config = dict(
    encoder_arch='squeezenet',
    model='contrastive image-text model',
    dataset='simulated fluorescence microscopy of cells',
    train_examples=195000,
    image_size=48,
    crop_scale_min=1,
    horizontal_flip=True,
    tokenizer='word',
    vocab_size=42,
    loss='sigmoid',
    embed_dim=384,
    encoder_norm='batchnorm',
    encoder_activation='relu',
    encoder_depths=[3, 3, 3, 3],
    encoder_kernel_size=3,
    encoder_stem='single',
    encoder_widths=[160, 320, 640, 1280],
    text_encoder_causal=True,
    text_encoder_width=128,
    text_encoder_layers=7,
    text_encoder_norm='layernorm',
    text_encoder_norm_position='pre',
    text_encoder_activation='relu',
    text_encoder_mlp_ratio=6,
    text_encoder_head_dim=64,
    text_encoder_fused_qkv=True,
    text_encoder_bias='all',
    text_encoder_qk_norm=True,
    text_encoder_parallel_block=False,
    text_encoder_inner_norm=False,
    text_encoder_drop_path=0.1,
    text_encoder_positions='learned',
    init='kaiming_normal',
    residual_init='scaled_by_depth',
    optimizer='muon',
    muon_scale='original',
    lr=0.0094,
    momentum=0.95,
    nesterov=False,
    orthogonalizer='newton_schulz_5',
    adamw_lr_other_params=0.002,
    grad_clip=1.0,
    gradient_centralization=True,
    ema_decay=0.995,
    steps=11700,
    batch_size=512,
    epochs=30.7,
    lr_schedule='cosine',
    final_lr_fraction=0,
    warmup_steps=1170,
    weight_decay=0.09,
    adamw_weight_decay_other_params=0,
)
Rows from block 6 of the image encoder of a small contrastive image-text model, named by matrix and row number. Rows with one number belong to one channel. Each number is 500 + 25 x the weight over its row's rms, rounded and kept within 0 to 999. All counts start at 0. Numbers have three digits each.
After each channel's rows are labels from the 100 images, of 14848, where the channel reaches its highest value: "strongest on" is what is common among them; "patch colour" is the nearest of a few named colours to the mean colour under the peak. Only what is clearly more common there than usual is listed. The data: simulated fluorescence microscopy of cells.
# sq0: squeeze pointwise conv (encoder.blocks.6.sq.0.weight, 160x320x1x1), inputs 0-319
# e10: expand pointwise conv (encoder.blocks.6.e1.0.weight, 320x160x1x1, transposed), outputs 0-319
# e30: expand 3x3 conv (encoder.blocks.6.e3.0.weight, 320x160x3x3, transposed, each kernel summed), outputs 0-319

sq0.105:476531489522530521527502500518474524514492500482511490503527521483549488507500473466504547483506501499513495460532521478482470471524498496501494474535479495519498494509491453508530505466521474471475524495502495466490471517525526518476478480518530505506516487528479494474452504529518511472517522473506487531493528510503525469512452507520537501449480463497488568535486513505470503533482509499518505498512489490512518503488541488486501495533551470511489516491472500546448472469520501487470497508522532509524506481469500486516501477485498492530536477456474469594481507476474514488541481452508460508481499491515480476490528505470472515485582516482473485556536543526466491531540510516521440485519491447525506518488473569484499548473505461485490541452493551500498537495522525515527477533489470507489516502485483513484458487503486490462487455506534486507502505496520528506524497535495507447499496456494520520504475514539501502460515439475532482509500457517497510479519
e10.105:544548503482515537498458517505513550487497512524499487468506522486500475491455493486545463454492474492482480470495498533505494487468474515494522462557479498510476530510470485503484524496503503543529524489468522534494472532519459498489493451489475521477474531507488539534523508481476548477462535467478513518549520477521489532505496505527494474540522498515516470488486503512461484494519531512495474515516475505496494533559520496520487538486554531492500434479501488512518490488507474527531504525510487490445526448525501468523498455541543512498512506497453542504512483540506489472491516551499516464512500513518475544560493496460481511562502501505506519528469448501525499503494496536512523483464494534493525497480512483519487522529451559497491513524516503524554525506528517497501497505473477492491493500510504512503511508506494468524498509523484492516507508510504496530517506500580450476485450542526494478566536491526493480484510493492528523474540493518467494526509
e30.105:434496505518540501521538509574557500579493515517522547509506536577532492520525490523497488546547487505526496515504492504491523487521512522522516515538514500524486503521517515535524517505515491517499509495539524539455546490518503502519548517556513516535504541507512528512550511513497545498515534491487535553483511514535479493523510499499511506534529499527512502504525500484514521444497492531514516504533521531544529516503501482508484498528509535501526531537522488529500492492536531486503504522515518494525548519544532533519519477546542541511472507537467526471518504492492498528488519475493505550510507501502497496521497481465524533449516509495487552489468500495499514501496488443545504500489497519514498492505496493582490536524507521499534483518499540471511491502485505512521496509521500510506470493501525509478494507492496504518519534519528521547513471559550500494562509485525490447510474555518510517532502512509439484496492505525502513482511504515508519496500
strongest on: smooth cytoplasm; few cells; cells: one or two
patch colour: purple

sq0.155:507508488503522489518473461467453526507530514491519501495472488511505520489524537493513482498500501526521503494509489483485470518518482550461498524498514488528506533505502507501505460482489497505502521525512514513517500456521524497508532499526504476467500480524516490514460485490509497529488476539495508493483495513497503466514519534533527460500502518518507542523468486531508476460493506456520500480522491525491538501526496519498471532461517521458495550499512492486494470505515497484514481497498478462480563511432524506503504491500523509438494522488558516577480497497533480499482502473495488507443524439536582464574510502529472514502534452493480490495493497507507515500453507502512457533474571514468521525486493450473434534540502493560514538509484497511468498543499523480543461505571507481473454531519497510503462444509520494481534505480503461493495504483484488468512456510451495483491491489493485511470504503509504520474483460514485490508510473488510509475512
e10.155:476499486513535481511509475520502460523541474443543492505482493498534493474492516492526516520489535508504505452520478499509455494487530473515505504497434489495508567491500505510509576518474519489454497509484480475494453475491538534521529517465481500510524484480430524538515490452504527475517486450498498493479513514489487512527509506500550519484498503506550513514468500514501490537501527484545509497505487545465517482502513501511517525494466477524518501485482497526531513496467492489493536529493506503503485486467473537501488524459559477492526431493537538499497509488483461534526537525521497483487510511511504511527511524502507526501500471513551489549524543545511538493499503532510495468448462514476517481535510534504499451540471535497492482562517513497507500488460502533494521453493552522485478496513485503514551509499467473487507524496551516510512504512531474471539502481482505512481475484494455469524492473511538470493522508502564456479495502519468504481514
e30.155:543473527506500494504467517515462512505517488488541496518495502399490545503478482481513494491511578488521520507478478494502525500480535508505486473491525511514481493503520496480506491489502498495539490526484498506537507535543514455509551476443476470513505480510531465504469481486540486513531476519507477488533452478505490485504503529486508505477554492520531486489502506542520499581515509550495517536499495498487512508500485499509500499511477525511490505495490483439524520480515504497499496474494536502497506499528472506507514515640473510506511532500501513548483506520501507542488483466497515524523518500476533495515486506460505538579478492482510487515509491480507511505483502395478534495499468487485541517495504485469505482506510504525475501501507503468506505494494514493468510495498523502484506499481509474443520511485497503486495503540540513536507508431501496483479503516506512524499516494499501514488496501489452476480505456581512472459472509495527475496492
strongest on: smooth cytoplasm; few cells; cells: one or two
patch colour: grey; purple

sq0.127:486482482489446500519478511518493506509523502497544469514489498489492535478508487505515481502470441497470478497556509513489487498452480481505548456493482513500497500515497542509523496480478504483479471539511500516524494522464538515549465521490462507479521506506490502472525501501466503503485501507450520502488497454491512483507515506526508518508486499508532535486491507533509509512490502493529517527487490540473475499498516537440512492494511442520503511520529473517487492557473510460513560512510507465483443477492484553517468473529521468495516562540456504482521505485440454519497506439483499478494525511481498484490499524501499504480531582487491475478496534498455529506484515486488457487510569470450522479473487511495514465512533504522544511513465532513496535536501512522475522487535520496530469505527518521491477519520472503479531505475571463476502522477500520515498485490474478510487513490495465522512500490563512534552513472457484514503446510495474470523506
e10.127:492502490503493547531511520556485481469508478461490502488496480508493502508494503507503504538466470472511455485472556515475551518482520480494491442478513498519496481462534482429487497481519473495534473507493517479523525478461529511497534471517467515522453488484505470505511512491535473526484509516525487533441503503475517537470506524499491495481466486455510497513526524532496520510489545533478498481480538521481515514485520484501521532460468514554531470517510525484504509519508523497480478497539511509505501495512480478525507534510497535488466491454565493430516505532498491513515469517508521490481498477533541511536482512453499490539538502515522509480526446478490539471476472510486500511497477516551534446475461504521501535462471488419498487455486514510500514485502496518499497510484496501527533501506515525504510509467498534459489484501490529520531479524464499481469491468430492560487492486535475478509473512518468486531469480503498505517512511519455508563505
e30.127:479516538461463482520496492487527510508490482485464452485480514507523534478453520474497488515490482503472487477484510518504528509486497474462458482478511474507484501478516477533470467483484511482495481522455504519534488446477506515508473519477540452490521474470482505511505508476497522492422498533484480495493488499474501506481493469507539515516515505535488476525459495501481519504516536518467501519454486513520491503494505496502480448495487534505474493502521499461491496511498503512524500478491469502502471504529491460461489495492514481470456503506448486496532446537503490488490471501505437481474506469495535478495483469518498487460466497503448500412476501477526452456486474498491497509519504434474513463517441466489547499441459507490500472480461488432503544459519478443512497486444535496431517470491495523490505491543507507522523493504494479512501509492517497497433508489505473478517460480520483472500496493511519495512522483498503527490528472456468500463494
strongest on: ring around the nucleus; crowded; cells: ten or more
patch colour: brown; green

sq0.142:498512516510514525540505535483506480505525496520503507521487516501502462486519512539491505511475526490510504494507452484489524501506536510479477482518521485453511508503495478492468512500513509492527486524466479500507473467509489486509498537506476473473501478491493516507506484478522470467472476477533468472538543541518505494524518534520514495492501489502499517466499508537480502495507511491495510518512505505452495500508464503498512505509525478491485520502495478514542475479553484519556437505498520545480514549517509531447541466535486501519542490544515455498526508476500551506517492484472496479470491476517462481489491446559510490518506506533492500509532461506496483517525493478522495472496487515526489494527487492462523478458509514505482509525492462487507525523440487554505495481504563542539494489494420535525453526500470519520513510522501505525482525483546466478505502464449518511464494505443472504521472515493439571490436521507428516510514467516493428520480
e10.142:468527495527459485475545527491529479497498484505493489488519487505481527506518526527503542465532471507512551505486507472510479483495527484473560510548495527534521495501471484558497493519562507531492462499511524512501554496515470455473510519513500514551507489520482497525519530487522492535456499491498482485491483477471533450459506487509510513549545484491497557506523511477496503470452480529539508537513509487481560496496496566488500520497511503511541499514516548508522511514481493544525489533475546485510472542520529514479497466511489510494551515532498519475500496505504519534470538522486532482523478537491525486509467542497473467515508477508492499442493482475511481518497487522497529513532519523541507513530458531523549507496500518524502489563490506525501467511509463463462546465493501489489500478496486527527484496484518515511493517545486492518451515499556513522511524534494480522512512510500498523552491512469509554489514527493529509530541561504489473530510
e30.142:485541468496472523527505499519504487502489515484534515452498480482525479497515484494490511473529501515488514459522491518487528504531499533510500507478511501507511527503506519496517520507532480516497502483494478509523507503499523529467514488507443488509484424496508475531517497447514467552466502500502446541523446464495528517443484475474489548523490498508477550465492472477467522503494532509498512460481518493519479477509515499482535453496516528478489463531510495545469503491458487507526473493500489485485506484550436477461512441485496468480528487544485528535508476548548473476534554484482482525464480513501486444481484464532493480477481521517486537503459485495503504535492524517466427505481527517508465511487507476489528510492511491478507506524444499496542484522501545464523512472496449513532534487501473483530535512548481480529478484470480515522504516547482433503499517501520497537501505467497503496490506492454527489525533485482499465495483521483479532485496
strongest on: ring around the nucleus; green stain
patch colour: green

sq0.86:500528488508511490523486501482530470503456499528520471476513522492490505505476489511487503490502518538512506503504505505490490506502513501494522497485524521548532530518510496489512523501488490496511502522483510488477509495451467522512495485517468486497518503497522497495484494513516525510501542501541480516518471523508523517520487524523487497481504498475536469524531475505495510507498505528490543506520500485522481492529506479507519497494453468551518504524506514505490532470465515502506445520520566478446534458446477519482521482510536503525503471504476513486488529492516488482479530484508502557512512510552500492509465531522527534514459495528532549522505502564577526468487460533519538460519456477502460497468477470480499463473527477455503498520483522478538468498505464529453470452510486523503493479489499475510495499491459505488445503499501535490552489502468496524484440523492443448430544463534502523466448474487479478506519474525507550503429541487485473498473
e10.86:567496482512506514495523516449503499521506429511482507520512507513492464557495492493487500482462522456517535518491494531489469506504496475497541493503533466480509539450483507545531522499505510420506480505511493514550482483503548510446492534524459485462520497478505484494485485467487526488497558512519495495486481505463499509491531473486500509503489521538503463536509481436473504498516517471513491485484479482481491495542468453565485490473505469471482512542465488470458518518463498513460529492528484494536477492482511473520465510500472497492473493515526456494511483489494469505468484556462473528493490534524500464488482470508509543477507479515485489476488501554525495486503507507537469513533452522446513450487457505467480468533485542483505503496479498532486494495503478514471490489549475508491476528519528496523509511486488466489519485457470501472506493536500506489509532501470499517516490536485461511538491552489514490485499489507481493508461502573522492464480
e30.86:524525506534505441490488475519481542526489487529490498475532519492523580578493503463520466536482535460505515500504484520523482477425530526511479494467512505489489447509483501467489501499511479502513491510510517478542490497535507487506481463494544508534490527550544481465494526463487462447520507533500486503518462487496497504513530556552520520499486505490472531515516509516513508517486438513499493478538513495457507484504502522485495482477517525501469490520535519511486452475496523495488498468538510488510468559540526488521533523491528471522512465474549508500481504471525494499511500510507527504501457539505520498502531500507475506517471478497487479538430516486517454522523532504559504462524536499495505473464464487488444471514520499549522481494517488476523500514484475467529499551526475493485478487532521519500467493482506494514510510501511505489481478502482467555485508477462464506463535477487507490506486512476495459481462499479538505498471503513470499522530
strongest on: ring around the nucleus; yellow stain
patch colour: brown; green

sq0.88:502473510503466477509500494528521511496490516459520489516519499511480461476469519532505523489484458476475498490485512500515508509548538513498473470515467470498496507479528540534502525516469462475515518462484492472493476528523504483489489482472473491533497464524486495500515497463486507500510458519517545490496530519480483509529519548498502453494514490450502503514481520488499489534466490484476485472484502506462499496495495506452477487485478464502527491502512473511517544501497502498456518477457497488518553503494485513485479504491516470532516477484511536509475529500536516476470487495471519558497429498548496498479492503537519494511545488475497543523540511583587503525505528496554538502530459543528466527482471506487510483487517509496491501506523462513481481528543517537476460490465505515501489536491552518488499508514492541534478487525470549489449488489468487463527520477495482528461524484547566495481488514473467495464494498513481555529486547521492487457491
e10.88:513489525494489470497495520505491462459545504469508541464491500495522489491476528504519472493534507508492500485483512462462517505548502503507510519532508500478457486542488475504511499503508495558524477443502491464455505508494488518489522469492525483465535492492497514501529489537486495483479543506526503488484474507546506492518504509463506523541491483523487496503521478455499480498532505512483540479517522511453529477524505505506525476476511498530523461516518469476548453485490542518534534475428491513485488506489498485532465513503529508484489545495485537495482495489509488583546481529509450534556498458525542534504546565486470500536516507492487516464505538490504497507496551498513478498494522503458522494495526521465537429513516504488482523516496492531466471478498505491456466503524537524513484513513484536511514510561486507488524465479490498476536510464524524491509509532529556489533517468515526463514510514536510509488521481495479511433503518538488504462479
e30.88:511525488467536425509505495514511475524496480530521500511551506484515489489514468520534510508522524492446548488506497543495465525450508469515486514490522507531475518439558521471502525487476500475506483504506483506553476473531546480508495482509521452517536559517489504453478493498521484523537469468511492508507485524506508530537511500499453484547500464488517467453459537504487512487514484518498520522533504476512548473478503508525498512465500508477533536511454498560477449530487473503494504482482493496482469479500531500526493454461491527499491469502526513484491500505496482486511514512490517537471462524534542526514492527512542486515469526517478467523475486506516507522487510539546538510528513470454524494499473490489522505531476481516531515512488509493554481510513489497579526496496507554501517460552517514545474518502476471521527495475488466477499528534510431526492525497509512515495532497491522461485524488521484516499531518508499518499461492501531479484521
strongest on: crowded; cells: ten or more; ring around the nucleus; fibres
patch colour: brown; green

sq0.84:530519488518503509490509522498481473501492485490534492484504496529471511492506463497492520488471477506515544506529478519479524505498500529495513494529535513553458516510476463492487497498511490498479478486511498530493514494506479489490496484458471492480459496514490473480480499478479492482466529439504497480484482526486513505518482501479479490492499481457491493450511492510501509448506460540487498530467496507507479497493447500500505487481469475538483457478482499487484505489489498480486502475448516520498606517494521485508506515483488498497508534480515490563496467538521517493527516477506476528480524518531464519544529489457503512486557461490543504543512525498512439507488499489523490437466535468503476564456497477571534528445470467504501550492495511506513538535552487497519535477520519507478509510484511497511535493474513503517459500468573495465515495497494503502533521556538482506488480511524483518548450490481492511559515516487549522533536519505492492491536
e10.84:432532496524482507540494504505512474512500506500498496476501520480555523485449487506471493526472500489513466499524512513514470473498542524494478510517447516487502463516500458507503440518494511498473526496487512542504495584464507530545503539495482510492504508488482494501491505458518499530522538545515495545498511481499522491471502460489494520507486542473530496494500523509548520530576466512487492490498499569477514475487500527540488465543484513506514504517532509492525472497483495525581494532469504496532523538481515510473501484483496534500494520494493519511494500471496497505494478481503503468510464496505525478514496503527527497521447513483479492507507476505495514493512508528488469404499498448462474522506505462499494507499518532526493482436514473487486466525482537480548494477512503493496501487496500506519486497499494449506494501464443477514430491541498486481527472537512433507501528486499469506461501490493440481440489475502518468488517493505498463483507
e30.84:400504508530516496521493513547514486557527536500546538505492506497508474494512538513502496506424531535495473536491504487494501505525540500491505506530508515530503496500514454528515517494487474479489544501502500491455521497535521496487496480508507483498514488499501495526455521525505492506525513494493428514505502490485482528489510500505493501500506512490506478515498498480510522410512502487555505516512501561492537486497500517506494518505507517495508519517528497477511520559556511518519518529494504512477517481520538530517488466622508536495523495495519526508503509488512528558487489506499530531492490509503518526517530533452508523631464510520498498527542484516494528504490499442499485525481489492493522538514477515498490513496513494509505553520492535502498513488475486498492516502496482498480520494524499476511490513529523499497527486493531509504497540500518490511523483530473540430481484497534473514500502507531440504498533478483475523486525473499493485514508
strongest on: smooth cytoplasm; few cells; cells: one or two
patch colour: purple; grey

sq0.77:515517468491475516512506490516485467496501468525485519500477516503492530473511488463506511495488482464512493528515499523501520514474503515487477490490533470478510536510490468469477480495523479489461481507482509531513480508488511493463495491493475486503518475488480502511517478515514482485509536509501504494489494509522480526462488471501487460488479490519501535501478509478504512505535477510507510455496478492486496490504486485537503504500494477480510505493512508482514538531503508499557453511489531490466504538466456530532540492528517483499510501524497445518519481498489492480534541527505445526553514493457542513521510499479508484530459446558516520536527496568487517483517524530525518528495446528527488533524492513496500506494457481410468503487471506481487469505553489522494521508435493498456458532461505509514531549480512495524495442479478516544553504514564519529498487498453478543491443464480499519448545493484491484489508496596532541494501480521500527523503
e10.77:462515509512524488510484505503472480487535478522521445470530504509527525495502510504455460564510497516494483502496494513476513501461488488501505523439497485503458481522458428531483468490459542484522467542530486522504497517450491518487496496507429478480459481503505527461521524479474514460427485446523508498496494508491437508504489484491504508498523526502455473502491497465542481508491517476489461512524507503473473503502508499528501487490502487493455493539461510498527496470501489529465512509494489482509510473521468471483503537537490479496494499507451504513501529499505472447474510474513479531504465518456453436485495459501495526451519530493547486495495502467464498513517495559518518495463477466510506439475477530502497505544480466472474469501483456463511528540466483511518480483528452557518513542512507495470461478480504525480471497473511499532509505492498533473492485528518523517496503495518479489534473489525479486511485474495494495500494503518463535530507
e30.77:479531462493472479512453503530476512481536496549482477500544450531486490504453493524533514502501501463522499487470494539499472497495472468490513485486486526438479438491481524491500517489480549469483519508471501473470498498482513489438505475492549525488477456528519430518513524488524497498495504501472490523504506494511521489510472547518496484464524511496487481504512502496456485489509472465518461500541500526492471519514436463479471475521474491490497481479502510571453512514495519528444521466512519523474448516473489479464514516510497501492499520478498500489493517470457543488497542531519514482487411517515492517492499520538457477507500506480486444493464505493508470521506488505547489477505539503486462476487528488465499457486481505492482514500514513519510477541473473462491510502528501490521471493489486522511507462450510461503455553512529501494504514468477507519502497454488516477495513506474490502484466456494456448505491530499542498519468512527512521524524
strongest on: crowded; cells: ten or more; fibres; ring around the nucleus
patch colour: brown

sq0.45:509538523501525479495507511501522512506506499506521481492482498505441525482503491519521440509459482530516534504538543521506532469468482492509510469483518524515526524515528531507486493486474512501478521488488494501434515473511519484524475516516476482506492519515494494507477502478475513547488486495490525496503481504522522478510513501458484529514495494500463430525516479492543502508481516497497495527498491507542498478436480453492502527470497502528487483508493501487512566449493517480537501537503492495518547503463538513491539512493443452519463534541502539571488463489493528506460516461481521495494457539524525517561509523476508486479509505458577510500508484463448480554510478481533526500484487517477501506541490518521499443457463496503508513482486446506475462474487492533515457463525565492493491496524474521492481497541486513478507497494508474493528471496474528495536521523505455494486475515492480534459468517509547488528499482462518480492495491520515490500527
e10.45:429520528459496514490529534474476530527521519495513528522506498494469500519448490480506481508492468512529491453507478524492482541532507509485484504490517545537482458495498550526481499477495507524488508444512514482474537480507501503522505532533458500519531446487453495525475531462494498489500501515527519486464496495527516513493544468468492514512517547488466503528476503505477513444505526507480453497495486501482516500521463516493482485499496528498501483459518472493519492478515472531484519487507486507489499509474499469527503484518543467516527532529547493508505510504501506490527466450505551521533508458512479459477518505538502458510557503524489523488476521502464499485478459555520512495464457488523518486504507423544488485525499520509524535483505506495516513501493439507469512468433481482502482508512548509508486492502472515480488513531553465482497505524508497458489519486551511521507506528544479523559516465524540468464478492467506546531517468479494498480526
e30.45:588524521518557532478567519516473513522512519506520511514537500445516554502554517515536496529395425520480466502515465526523506495493505518486493489516520493502493522483521550504501496538534474495460500492491509499558510505509487470496521490522507498519521507499508525513568529480484504536559499516502422497470492533492480534516513524475520507520490509497524477498513478503501512502531513495493505496493535563523483495510536477516496499500504498500516484512503469530528489516553530498489515508543483496496531522435493527504535514516492499501485506548473501487507515518553504525475534509493506501502513543484512530496514527524479521610528510507508549519531486524509513508500477430505512502515482489489535486493513494525483531495522490502491485520513489467520508501531517503500486504503470512506521509497524476448482519479509532494515524503490502510490519451520497504520481516515554548531487495525491486515516501490468505508502511513515532507501512516505479501501
strongest on: smooth cytoplasm; few cells; cells: one or two
patch colour: purple

sq0.97:515494489528501490498511507486480486489504507500552484507457486514468498489490544457524488514515515507505496481493530489488499460499504510500479481523527457551481495534509514490531453512492494512494510482513518482497486512503555508512495514481501499524495500480513487479519487438510461491509529493508448491542513510536514525457510496522536508510526486507501516447499483475495495552516499472530497551512524504555536500491501451494494508504460537497484493511498504526468505520504518511502512478507521486507532517479524451510525515531489513525481501461485479520552528506505496527546458492475514454528513476476522489463454492499531455486502482509539486485532490511480521522526472517525521501501550523528507520501504500503507507504501469541504597514461516453455467540520473493523439522469535453490492454476509514450512530475507499482480458468491515529504507490471509480554498477519467498462483536491419504504443511486491483494464547522494438505512496532491475466484
e10.97:507508527514488445473490514513507477498544489513512462499505540517519499479528536486529534438510499544505517487523483504508529494523518477509447481506546524456489529476480480510500505555516491527503441527492505520503553492485523502505530535514517464494505520471480556492484486507504498444484520541438494523510506498469489524487477549509512453480493497498529471497487481505528510485524550503518493526543467548472463451506550490551518454470501533534528490468479494492503542469518475521488496527539511527509503545503508508470519506500473525528501512509517469476502532494455487416512483530525544493514518496495497483499471453485494496513507499514515509518506499511537500542517458510503494509464510467478499512491494495558457506488486516520496466484477498489482458539530537527493493480492523479521528485505481474483521463518487488503478524549452513519487542492457506499510538493496493459462517499537475486546510500490508528540487485460490527520475522512500508463511
e30.97:471505505522502564462475521508500481455479543489532483471501464535494516496515499497480529498484488485504553477512522473514486513534516530509472497495513505538514509509562511513507510490491470531477498499497504464530507525501481525487510499456474502578501541522470501531498518530554487502498474483508526481514495486490515490497533480474500502457505501547505566495553503517496469521483510564477515480486492476504489484507509501485517484481523453466482531498520485547530526520523493518526498500497491529485530507501482481513517503500535478492514519486474483541522501525493472468593492450503503481532541498514521532441514488506495506481493466503520480513488542495481472533533490489496509520464507487524495515489530514491491541477517457497470536518501537522490531494523526549456505494530498380507512508514553525521484499505477512508444482502479526520487573535458525509497496490511507468542481492512507520492463514502525494512502515484524483513524496494481526521485
strongest on: smooth cytoplasm; cyan stain
patch colour: green

sq0.139:521504503499520532511503489518502501520513466501513487532520466486498487488494493444508504524502456484532514489502503515490508485513530484477505482517455480487479463521545478504481523514484472478517507472505501517504445482546490504512503512532503515509512496506496539493505498496513517482490503510459521483515469482501509491503465494518491469494507525501545484512492566482529461531479477501557494495474504476474515490533485483493512531474483504525472488476490497491528469537475489588490514539483489497506504474533480556493478491482496487527471482490537471501484522496526537516522456550463525500579471512488491477466509506441550480517494499522497535516526551577518542528474493482512502495546506485490532505525485482489508501476490524496495470490478522546488522471503450467500480503501554533498525510501473540497527498498465460517476487513425491437504456506518481457513480525469516521497474478512454501547492509466519495510469487498476423486530485541511491496535
e10.139:480508507493517562499530483535507523490527498509490485523509480497494483517498463536516484490503498528489512500531502552504449500477520519506513551513537468465523488532446575507494511502503486491554533490508489458497492498501517486517490526483498507518484520503521497473526531504531502519478475537502468469453539496506499494517521515502529514511482502513522503465540482484477524522516464481450496529503459471511526496499528470531533502483516513487495508502509541506470488503472530479498491440515512550489516537518447559465538525528477482511511477522468564515513487478478510487505532547534495548517525460513453486546503562483500530499494547492514490529543529576488482497506519495530502485507566519480486468511490516516498542489514546549500493474500503493509499484504509471536468478527491522499488489501465503512577517494536498479516499503497516540491476518539509481535487521493529478490516512550501514498470525496514503528529490487504529524494512434481513512496
e30.139:504498531514494520500505496493529533527517453467518490466467532524502503541534568516466530470460509535534510460498481484508518524457507535476530538534496487493503486477518506503504513512511509495475532537474472495461482510483531527460498500514479561518488480551520493546510485538528522494484474510471504490509516476502515527485524474527501464532494465516501529588531499484493484508492560496494483476508471491500501510507468494516483479529458450493468515544512493495493491497443491530527448529486517507513539490529507492486546475469497504507468513508503475537511481543491495495480485525465503531513471500517548500479505488503453523485507525462509527519456524538512479500478513493516477515480508470468492508446516499521483539482520487530492464476466551537506555514512447488534490486517493558495512476503503498545540484494500451492511513524438477484512514499537459473500499476517556515503501497500560523504491493503506515511504497517507528487505526529515518522534
strongest on: few cells; cells: one or two; fragmented nuclei
patch colour: brown; green

sq0.72:490480498493464483504482493485476477475446500480523483488501484504509482525456499470478503524518499508477488491473488499503499520473476489499485536461525528492509492501499505529488491490506504517521513492481511526494490494505495496490514492501492502487484509485503492490527510507498494517457453485483500495502488504495503480492498505492512503522500498510501518515502485491487475513538500503469499540471510519499504511493500490510534528514461490497498524517480502520501476484496529493492473524456478499468523498470470513519536537498479531487543592488498551488500560484509483461497452509515462504516494537492507449512470528474531453538507477521509565503493600507500539500492530500507501497511478506514523498499442509566514522457448520461575491517507483475507501522517450534530510530468499533524481516469489483492497494505469524478505455523526537512509514492554535457450478461521555482527471485540506475543443508476474524574555513468502498470502557476435507478503
e10.72:496482504486489498548536485456527484536512511503480494487506480517468501472518492501509505511486514474467480476469497532484467508487487479477502546490444496551502459519496459520503464474505487497515444517464504467505546548518456519516520505506514511458488522460511486526484511467509527500499492503483564538491533525447488528502524470503549503487499516470434434475523529535492486509499507549506488472510514521500478489480507563481509518524443498520519506525511491492518472494484511502468474519473512502453550488521454455502511487460537533521502502485472514479497478525512506483452492506514483476516503481519499471508547486514464490499492499497501497515510509506510491490489510503519520486473495497445502510536573513465481487474479436465538513488523532498505520476480502517509497485456533455517514525529494451479468468512457470484489516497521496490484484466497486479534499497481504522500565518500513490474558490502499501464493489508448483501485508419527495483503
e30.72:514481514475495538496487477491522510450520502517511471474563489485500505507510467526486440480526488495496499541532523524484451509489460489459471504510475441542527494485466520516520524517498495484469487469480495498498534502517481495468498537495484493470492468464508563511477507510527455489475483487504525512464524480474467498551491525500495492511489494483505494489488512491519519451463466510539501503482504474505485447501479497508513511501443481504526502493532516515488510477505478465519505459474504493460444487527498485459510502526505553484502499458497493494503488512522535454466487542464496537466498512498532547502497482491498523510557476540479487497528511482452478512466544520459466514512492422481480486527534554511472513502466550498518521514453504518496494491493508510480464509474521491489480523465453454476474506456461517492503513520519491509498478510500496493502520490489474482520468486485530514463490484484511495449520534460502514544537461556497458532517
strongest on: ring around the nucleus; crowded; cells: ten or more
patch colour: brown; green

sq0.24:535532494499519506520482543486498524500523482502498469477513510488497508504495501469521484502489509527519490548504531524494538485513476526501496492499494520484490487486506484496496491484488526494497473511516494497508510508493502506492484475498458494502489516528497469494478491515501511456517494485476519504512491510493503494484498490493509492445534506487506505480482497487516522533490472492507521475515504515511513465515491510504504492512505516531498508496479498486487535490520493501508476478468469502463495501475465451488524499485538519555531501513476444491469465441438492488476527475487491495449492546518464508498530503472505519520500511492534525508473486488528490488480501477455515470556485484606487518533471528499508475505478524543475393469496496515467495529552501519496504505490606506532503502472504513492457516527536493488526500507554461497533486505491492516483492485520499525525594489480460505493523473486497493523489586437528423494521511539503510519541
e10.24:481523492506507505518505477505491456502508516481490498505517495486440509501545476513508475456504460500499519498473518491488440515535432500508509494511526484526507498493517476504511422527506478522478487452486470484503490495484501538504489523445460511498478499500514501429503492512513498524497517498513474448444492511528495506495443502502511506478496508504510506476512505499499478499476510448523492497479521525506500513439426495501498441438430471504512474491507495514515501482501494518455487509507519493474514441445490501474515534451472497478484500488504532499505489471494513522513527513520535518497503485505507490527503514529484454492460489491479506517528462468465494503510495473491509525470489508547479510475509511482506485481476492505482448444496477475460517490531388494474488501522534537503456489456494486482480471492475517498495490513455514478503512494514518491478472523500525508498533440486525513478511472452494453540507524488450527498473517487510501503497
e30.24:523484497495499461508547511455519498542502517515521523503509422499505509496515505516513520503399517497498479529512488509497525493489474522494507518534543478495517515555534503482538506520524498494485522496487499524408507499514507486490504527484503499492474480509527534518497481509538534477517500492504400526508502480522516499499500532528517507521528498489503495499516469471528516502524472471536495485497488541499505484531510493511532492507532488548518518483523486507518515465521496506505489518503533522521499503379515508533514518454489473510481459506526501465481500490527483544499487510514483358488514524478477508499495519516543526433438507473488466520507499506516522488510519493495505491481519491494513523527501506485467510514517526475505516479511512512512515509489482518496501496505490517511483502511499509542508533457503523496519515511513516411510479536513496529476481500490512520494518519494493494497502515527561497498504508467505517492505516502493483503509
strongest on: few cells; cells: one or two; membrane rim; ring around the nucleus
patch colour: blue